config.toml
model = "self-supervised image encoder"
dataset = "fractals drawn by 1,000 iterated function systems, in grey"
train_examples = 295000
image_size = 48
crop_scale_min = 0.4
horizontal_flip = true
color_jitter = 0.6
method = "byol"
arch = "preact_resnet"
norm = "batchnorm"
activation = "silu"
drop_path = 0.05
depths = [5, 5, 5]
kernel_size = 3
stem = "deep"
avg_pool_shortcut = false
widths = [48, 96, 192]
projector_hidden = 1024
projector_out = 128
projector_hidden_layers = 2
target_momentum = 0.996
init = "torch_default"
residual_init = "none"
optimizer = "adamw"
lr = 0.0012
beta1 = 0.9
beta2 = 0.999
eps = 1e-06
grad_clip = 1.0
gradient_centralization = true
ema_decay = 0.99
steps = 11900
batch_size = 128
epochs = 5.2
lr_schedule = "constant"
warmup_steps = 590
weight_decay = 0.3
Rows from block 11 of a small self-supervised image encoder, named by matrix and row number. Rows with one number belong to one channel. Each number is 500 + 50 x the weight over its row's rms, rounded and kept within 0 to 999. All counts start at 0. Numbers have three digits each.
Before each channel's rows are labels from the 100 images, of 14976, where the channel reaches its highest value: "responds to" is what is common among them; "patch colour" is the nearest of a few named colours to the mean colour under the peak. Only what is clearly more common there than usual is listed. The data: fractals drawn by 1,000 iterated function systems, in grey. In brackets: how many of the 100.
# convs0: first 3x3 conv (model.blocks.11.convs.0.weight, 192x192x3x3, each kernel summed), inputs 0-63
# convs1: second 3x3 conv (model.blocks.11.convs.1.weight, 192x192x3x3, transposed, each kernel summed), outputs 0-63

responds to: sparse (95); two maps (91)
patch colour: black (90)
convs0.0:513542492511496377457528429533549576392506509569445472454462349469559478487528526529511400581503621415506562454555524551467501502514457468377496483522505490488511500533501495444486511497531516
convs1.0:504499472400473545475492446455478618596501501469570486522537520455493447430486458407572541470409489494524467532502464535477468521458534462532501444522457507540493513466479489446586566414415546

responds to: dense (76)
patch colour: grey (86)
convs0.29:541538512527518413489528576537470552401483539566481439474425520590583504522561501473477500537520494429492558464514524494507457378564543452494496543539538518488411428561515498471507426512531472
convs1.29:529496442541486537604514528456478578637450493598447528465538521490499443519484508543457466566455541485525482562421462419550503458439460474478473425499514629488431449479514504430422467460475549

responds to: dark on light (91); dense (50)
patch colour: grey (79)
convs0.23:549483528544518456440496554527404562479508571507546432458439494566568565517468526456541504528586526393371543437557528476514490396562486471500568565492543495533441459503523489445566389540534364
convs1.23:477505473500410514494508484447476507523462529582439555438507416513523433508412538525487437538460478445528458474517446516520478467548385478570483505360478571427405423484491523429447455519509578

responds to: sparse (100); two maps (90); dark on light (71)
patch colour: white (71)
convs0.33:507424533480533492519453488508430540455468575498533464454494490557517487507535489560472499538557501402430484509534532433535555492538411538491640508409572510531477482562523377530550432498483441
convs1.33:500468440438486526535450426488444482542492531527515536522463541473457490482521499517454461448471522513508380543522550503512444544562508389444491602442585560469432542510509490497505440426440591

responds to: dark on light (98); sparse (85); two maps (82)
patch colour: white (98)
convs0.165:510514540546488549646513492499464525520512561570509321469379515562560594540505515457445543577511466330559539492515509461482472449549473544458495527540517508513434457480489504458501479542474533
convs1.165:533495438563404516441462490558468543556477440557505388609568492499476604531447537439445552590575597499472510507449502520405443438558487605494567480525505556533526522474507479359482507532496421

responds to: dark on light (88); sparse (67); two maps (65)
patch colour: white (57)
convs0.116:531459436487581519501469543515472545521500476493510538454529461463444492460501455427449537553543500471397517567565519493524546436562368550578544592405621500595447451515478505511604414548455490
convs1.116:579470486530479433493484489491554522454515446487510505478409491490529411513454371476501481511471453439528500465496591468494439459493453499396508525491524591385484429470527450537441536540505574

responds to: two maps (79); sparse (79)
patch colour: black (83)
convs0.156:569516486479552474478503628541538575503521464544502425588436458552497443474519532528425488570430516459512582443531542464503488443620480446504456562528546484556478393572481477501565441531493469
convs1.156:541504465524532499561505528455494538548498530493405501465446475476531443540522407521459443542444505460496491564506520399544504453456478469485475482504485561433470381402458473476429485452479467

responds to: dense (56)
patch colour: grey (89)
convs0.25:484463457503539526623480467488458519618483481524504429438420581455515536510556470458451379511502482445500496410604491522494514488581528527590507567490559464488475468520503459499520448481413578
convs1.25:519471383477494492413488539463477513398489420503503614497519440522485487453458548510492547538469509468441501519473476502541527461494431571555494494408402458451451491521446492464492467478494368

responds to: dark on light (100); sparse (99); two maps (96)
patch colour: white (97)
convs0.124:580519475447515484568510532551443582485526511561511311379363512490526542534522553460463490486557405400448549556540569467440509443553396530519580500465523492550423425502491522433530428495472484
convs1.124:485408360615441488522337501503438459603468467537471475522561544488476525519464446498489486470532436561615512460414482522436441488544537525467504469553584396528534483531358489468486461505468546

responds to: dense (43)
patch colour: grey (59)
convs0.143:535455513499509492481475374550419568479459628549470430464463433515587512558481499518551485501571520477394542426515538428493491442562447495461571531501627533483470481556526465423512404538504442
convs1.143:456486483544532509555446468440445514581441530493499405435472614495505431457562502373480438434495422515495441603573459526442434466503545476500449553551481502443460454499459524461496396504389527

responds to: two maps (52); dense (27)
patch colour: grey (52)
convs0.159:544481469524444404534476427574536535447484571487435490438504456504535527523447512508554491554443575476541564478494524553514485474543367494360501555506517595554520418553497512478550498500578490
convs1.159:472497470503466416580460403437485506509465549472485406400476449414551426472458514397446478406505422386487462516561474502452443488510449490520504492498406404581482444391470430503506408455451494

responds to: two maps (89); sparse (89); dark on light (81)
patch colour: white (81)
convs0.145:577437510560518458500458438544389580507503549483468520511501462468476524525500574541546483536551515521310529453529562459560518489550483543454563551508559523490484474561502491536532419542542250
convs1.145:406441476525521395505425385466483452466441546397455398434503460512483484498453430399450469429487505449480449547552448464469456460531519386468433466504384483466431500502476457446508442519496477

responds to: two maps (81); sparse (74); dark on light (69)
patch colour: white (59)
convs0.135:560432530532565418461460547534422579429478513534499441484454552504521481445564530522524488545585503413400560493551550505502490413530483463489572538490590461523394407558510492502548400505505441
convs1.135:488496496444541588546534527467457463585514525512486535471515477452490434525521475567550459480467426533486422573447399423536520468450486458487477504457552548498388461471527524488409485563525572

responds to: two maps (60); dark on light (60); sparse (54)
patch colour: white (54)
convs0.90:512562525519509462516562491555547539473527470404496471428504411518509457557417501465472499483438511389467510447495544541458415441577409498487470534498617532576490415487529452497576543452503558
convs1.90:515493499452506519606478466492513554484515486440428554543454522522593491517554569566585506556565559517563601474552466507541467541520504573510546517424551572510559480473574536523490599494484489

responds to: dense (58)
patch colour: grey (56)
convs0.93:520496510590524406561500573531499536452486581562452413559429540575567508513563510434480476548532522489452533467515527489521443413567518448461535509520551523465448494524480489488495404557569407
convs1.93:463470470523472441492484488456461479590394457584450427427572466484485487530456525469428445427456494502480448467439417456467488425475532445497459423478461507449450481450486483449401416495506518

responds to: two maps (87); sparse (87)
patch colour: black (98)
convs0.28:535542521489503369440537559556458540463476587414550568508522429538464434498421503543395546536444534536427509502495523511563493420535425519541456571500507547519542458620525373469554402409464555
convs1.28:563539546504533508567546500513556598545501518412505550428466576492461441509524528477463501568490549452544602573586537543565584542483474513514482513537587614506541482499604425536537490463496511

responds to: dark on light (63)
patch colour: grey (64)
convs0.73:508484456505555555672474422502503554518521425576447346524441528562445517544530494537510411459444460452563545607504523492477379476574473462456535484470506468548475418510483479529539430601557519
convs1.73:472488540445519378363451452463479471474500446432551496513537463514488604459445553513522504455493465524510445437481417495425491546561518540571506460477507398519514557448420457560497575470538556

responds to: dense (63)
patch colour: grey (64)
convs0.186:571417490472473442474404554518526544426482397485500493526542505492474532461460582535581412580451583458478533426475542548526508501597451479407498517448494537466492440526534496535524486555622474
convs1.186:429510470464424416580506452470470414571432492498487406477489447498559440517459495403490450390500450432523447450529439466472477468508552390492474480455497479515438513359476453478461396534471517

responds to: dense (61)
patch colour: grey (62)
convs0.183:534515480504496501509515509536506559497477517540559475425379485386478399465545457477431554503502488516555547430551566538478488457534409440484512506491507473549450460550440518493554515488419582
convs1.183:512489402547489514450484584446449518522489615517471575509480462462528409557489452558521534484432410541476517472455453404558532437412523495454459521477536363522529467513332515459505474435460487

responds to: sparse (96); two maps (92); dark on light (92)
patch colour: white (90)
convs0.155:586538527516553488501556469599427608499529506513448437471485438493452551459462591497517468503568482481362556471535584405508465470558441540435605528485553501525460421507498495461562422540518379
convs1.155:542537582503436509539527473584543457449551555609508573560445485435459468549556445539514472543530492548597465542545509566487567527503462489506599566527525557519488463560554523582535532549501619

responds to: dark on light (98); two maps (63); sparse (60)
patch colour: white (98)
convs0.47:550550578531490469483557562531419551530510470504545373483401431518424539544469581493473466550479510410443513463500516495461533438508458556465493580527537510542379481531518459508561426482493474
convs1.47:530478459512463525499477383560515523488527415456409447475523496479469426456516497426472479532625541439482601594576483541479572497420481569490571394500400410531567466460467444495490441525460405

responds to: dark on light (95); sparse (87); two maps (78)
patch colour: white (94)
convs0.92:568528542527517443518541476571348566468541499517503440339480514481398595488505604541487463497553387436460511536534533476516516441505457583473552535499539465497450487544525504498528341482500510
convs1.92:509533515417537595521564520590512514501581474462554573632485488467519514530559512576566546537553526572506559511512544552458486486541458564478553498505572607595458581574598529484568548440471468

responds to: sparse (93); two maps (85); dark on light (83)
patch colour: white (77)
convs0.132:574541547492547445530546455584324578498527500495499470334430514481440573498487605551455468466507319497448501545558545484529507411520469557479529546507559495508443486571549503519547334503486509
convs1.132:535540516508510520498561512572527522464550488534532597562455514499487430559573490536530488542541541565531579537500526557465509492508508513532551461521526621559457594552598504503520529451456502

responds to: dark on light (100); sparse (97); two maps (94)
patch colour: white (100)
convs0.153:546509515518532510530521558564352540554504516544518414473450475535485550512528570440507471492497444447457536475515506506500497385560508525474518583514618527512344537517513512491523378530521503
convs1.153:493503509527469529530546462581551471552505423578482486488486539507493488532513489405495483526558541427459554556544520510437496474422502535492497417488472567561503509468576492467552429576492422

responds to: two maps (53)
patch colour: grey (74)
convs0.89:573454539490517421519465552563495558508473487560460398564471413520464520527457573538468452524532550383403574545497492483489508539574428497502602533531612532489516558460552454472515429491453491
convs1.89:484493421559452451558455549407448446442434445578464451469462506487437464474531511453476499481514476461487516514475562492466426455507542449499467516557508490505506465478443540472474424441472530

responds to: dense (33)
patch colour: grey (50)
convs0.136:522524471496571533575530553516501546540549545558471437474443445566461497527517520513431531533414502425575532466537500538456448401580445500523486513476577498512455410566540542496529437573466574
convs1.136:503465412518460521498455532448455547468498362555449571462534513528509530488492502522499467538495527650459513591402494354481512493448567558504515413513505513507454454426490458516452487510512531

responds to: dense (29)
patch colour: grey (77)
convs0.34:484460558463476560481472564498476492632516485428514494568474538479382477453482478511544464561572463508614496536463469575458487474484516446424517484422584460445500518541486484551438491543442593
convs1.34:460540543594573510513533515498559489442524579422567476467453451534495535509515457522477567507454511454365473432549527458557509581514468516454411577452519458493527501476441546494549553497536365

responds to: sparse (83); two maps (75)
patch colour: black (91)
convs0.167:437509532492489537547517518543474442546505466493438536510537533491446493531468446529530416428549480540622458611433417515478460463427520490484528420461461522418514505529474476508418512536514599
convs1.167:535529621529508524463519511546530515445510495401584422574500445526516575415475557550460526485524521476392525432488485545474542559574520548452486582482538450514589551500476508519587553479528388

responds to: dense (31)
patch colour: grey (70)
convs0.137:546429564574543441442450470511371556455460563575516393467347597474548502487528516505483541508575452421471564507553527454485442444567459474475546539482570454557471408527485468454575416522486503
convs1.137:512519483486453572461531495421463479514520525493535576492500360543517504456460468543560503521507463505475403522533458451566494523559459534640510615414535541473454534464491537436459506505483499

responds to: dense (68); dark on light (60)
patch colour: grey (80)
convs0.1:464465505486472572560474538468492465597468393486570498504445479480408588410455449496521458522466478463550475490420461589400509533479519482394504464334537392505485555501438489584443527513472573
convs1.1:466542432534563450465529515476521502411505487527493483471510494486523504479473510459470540570464559507364480479500521443524479564545491548541438595493480510505452519472447543423526480450467332

responds to: dense (27)
patch colour: grey (73)
convs0.84:527496426463478587565493484548509548567538542484549473538538483511375486418519445542459595457447502482480538480472526531550470475563361498361506535451602471509481399515434527468558452471451492
convs1.84:507475479469609487496488554470487482432512532399521496456475534447432481464502572516426532390434358578448536549533476513501565436530534527456477472499443385520508389619422474531553382477553474

responds to: sparse (87); two maps (81); dark on light (80)
patch colour: white (75)
convs0.98:577513516461572495498524403577449609511519470533462485473431458487435523486484564486492493522543400565429542481556576476491482468563500509443566550504612523503451445533495504515566448550524398
convs1.98:494529545519449500495528472550523475374504611548500560584387462477455461549544454520552488506500495541593492560542468481570589500503545462496521502516437526499456509527479514605564607524513615

responds to: dense (59)
patch colour: grey (66)
convs0.139:508544503511508529483550573527472520486562550534486459516521475543527432522531478450557525516505511434509534456476496531472447370520487483397511564496623483457454438521499510457503426551501532
convs1.139:494493443489544578533496545459466552480526399474441530456497595520526499461549607517584507488511493579442521568439447389520501496434503498492512418416465588536402454484522552521479477510523520

responds to: two maps (78); sparse (77); dark on light (69)
patch colour: white (68)
convs0.127:565467500572505435454489449537410569463515600461457505470552388486501527505472572540554494554527553474326545424517548455565515498545464510427556569506569498492462537583509502514527433526547279
convs1.127:428441466471522406500429387461471513482452505420460409442492460509465486487472416430424469495468532438432469545558452443474426444509487397479456426531390507483464472475516473391504401459470488

responds to: sparse (94); two maps (91); dark on light (71)
patch colour: white (70)
convs0.83:553535522484570443524550499586434561488502492487541390501446453564417544464420551576480479490527467452390544517515551504494472427532452530510571531480662499544431390530527498475561401515503443
convs1.83:482527540454552570583533549593505456471520465541412500544497614490460454545633508575512441510555518563546529547498485464477536500455549475447556523551502567509469479488585509553553527540520585

responds to: dark on light (61)
patch colour: white (61)
convs0.188:503432522478542493512460473510464564634585442424426435515420565470382509482525507513465330567470398580443490505564522523475551493557545543507519588537577485419514505511514485539516389493453466
convs1.188:491465486459594491451483500548502536395440451386460501448511468517425522504516564520438445487424534514429501516481455474520494537472447491451433395483371514520497533522551465479479501477519441

responds to: sparse (99); two maps (98); dark on light (66)
patch colour: white (66)
convs0.5:516523493427602498592509482532497535532505522500433406457353536522547483483523471438389511543517431453472514524568542512478457426520467464568493538510588524496499506565548519491561471486449466
convs1.5:622468464595484507449426537501514567509481501609507538558463489480537454569579549565511491566474549567544489467395565446536421479469467463512555471553507603422487420518501497484387601509510562

responds to: dark on light (99); sparse (64); two maps (58)
patch colour: white (98)
convs0.189:550475481511551479634479500539402527562535503540483470534420568527511529519533525498449509533577410527416516542480540475518461482572473539477617500485589518461455479475461492510495380520515310
convs1.189:420468547592598437472439471526526455518502546487443400440575559493414510515478508433477490393473491561402441500469495531441454489607546456484432478507432467504492516580499470502552465547560459

responds to: sparse (93); two maps (89); dark on light (83)
patch colour: white (81)
convs0.142:570491505570540399510510528554430559414494567519461419447534473515480521480514610576502445499564540389421573519520498464507442442583468500407573581503557471493503427601520454506528415548561535
convs1.142:486560556454518477540577469524538469504521550523566558487477537429491506522533459429557444499538471536451517545617500579448538553423532484509531518515609508536524515501562580562520500511487548

responds to: sparse (86); two maps (82); dark on light (69)
patch colour: white (68)
convs0.14:544556535421541424502551501577442549507508494512500513367489471456456509501451560528492477470532400539474502499534525523522511377537474517446521547493648553498499436591543523502557417525503577
convs1.14:529501531566492501584522545508487531508483499633509599553478551510497403556571464503516460531508509530607467528478584556550565433470572494532538430563490530456455523498524522602449532542525583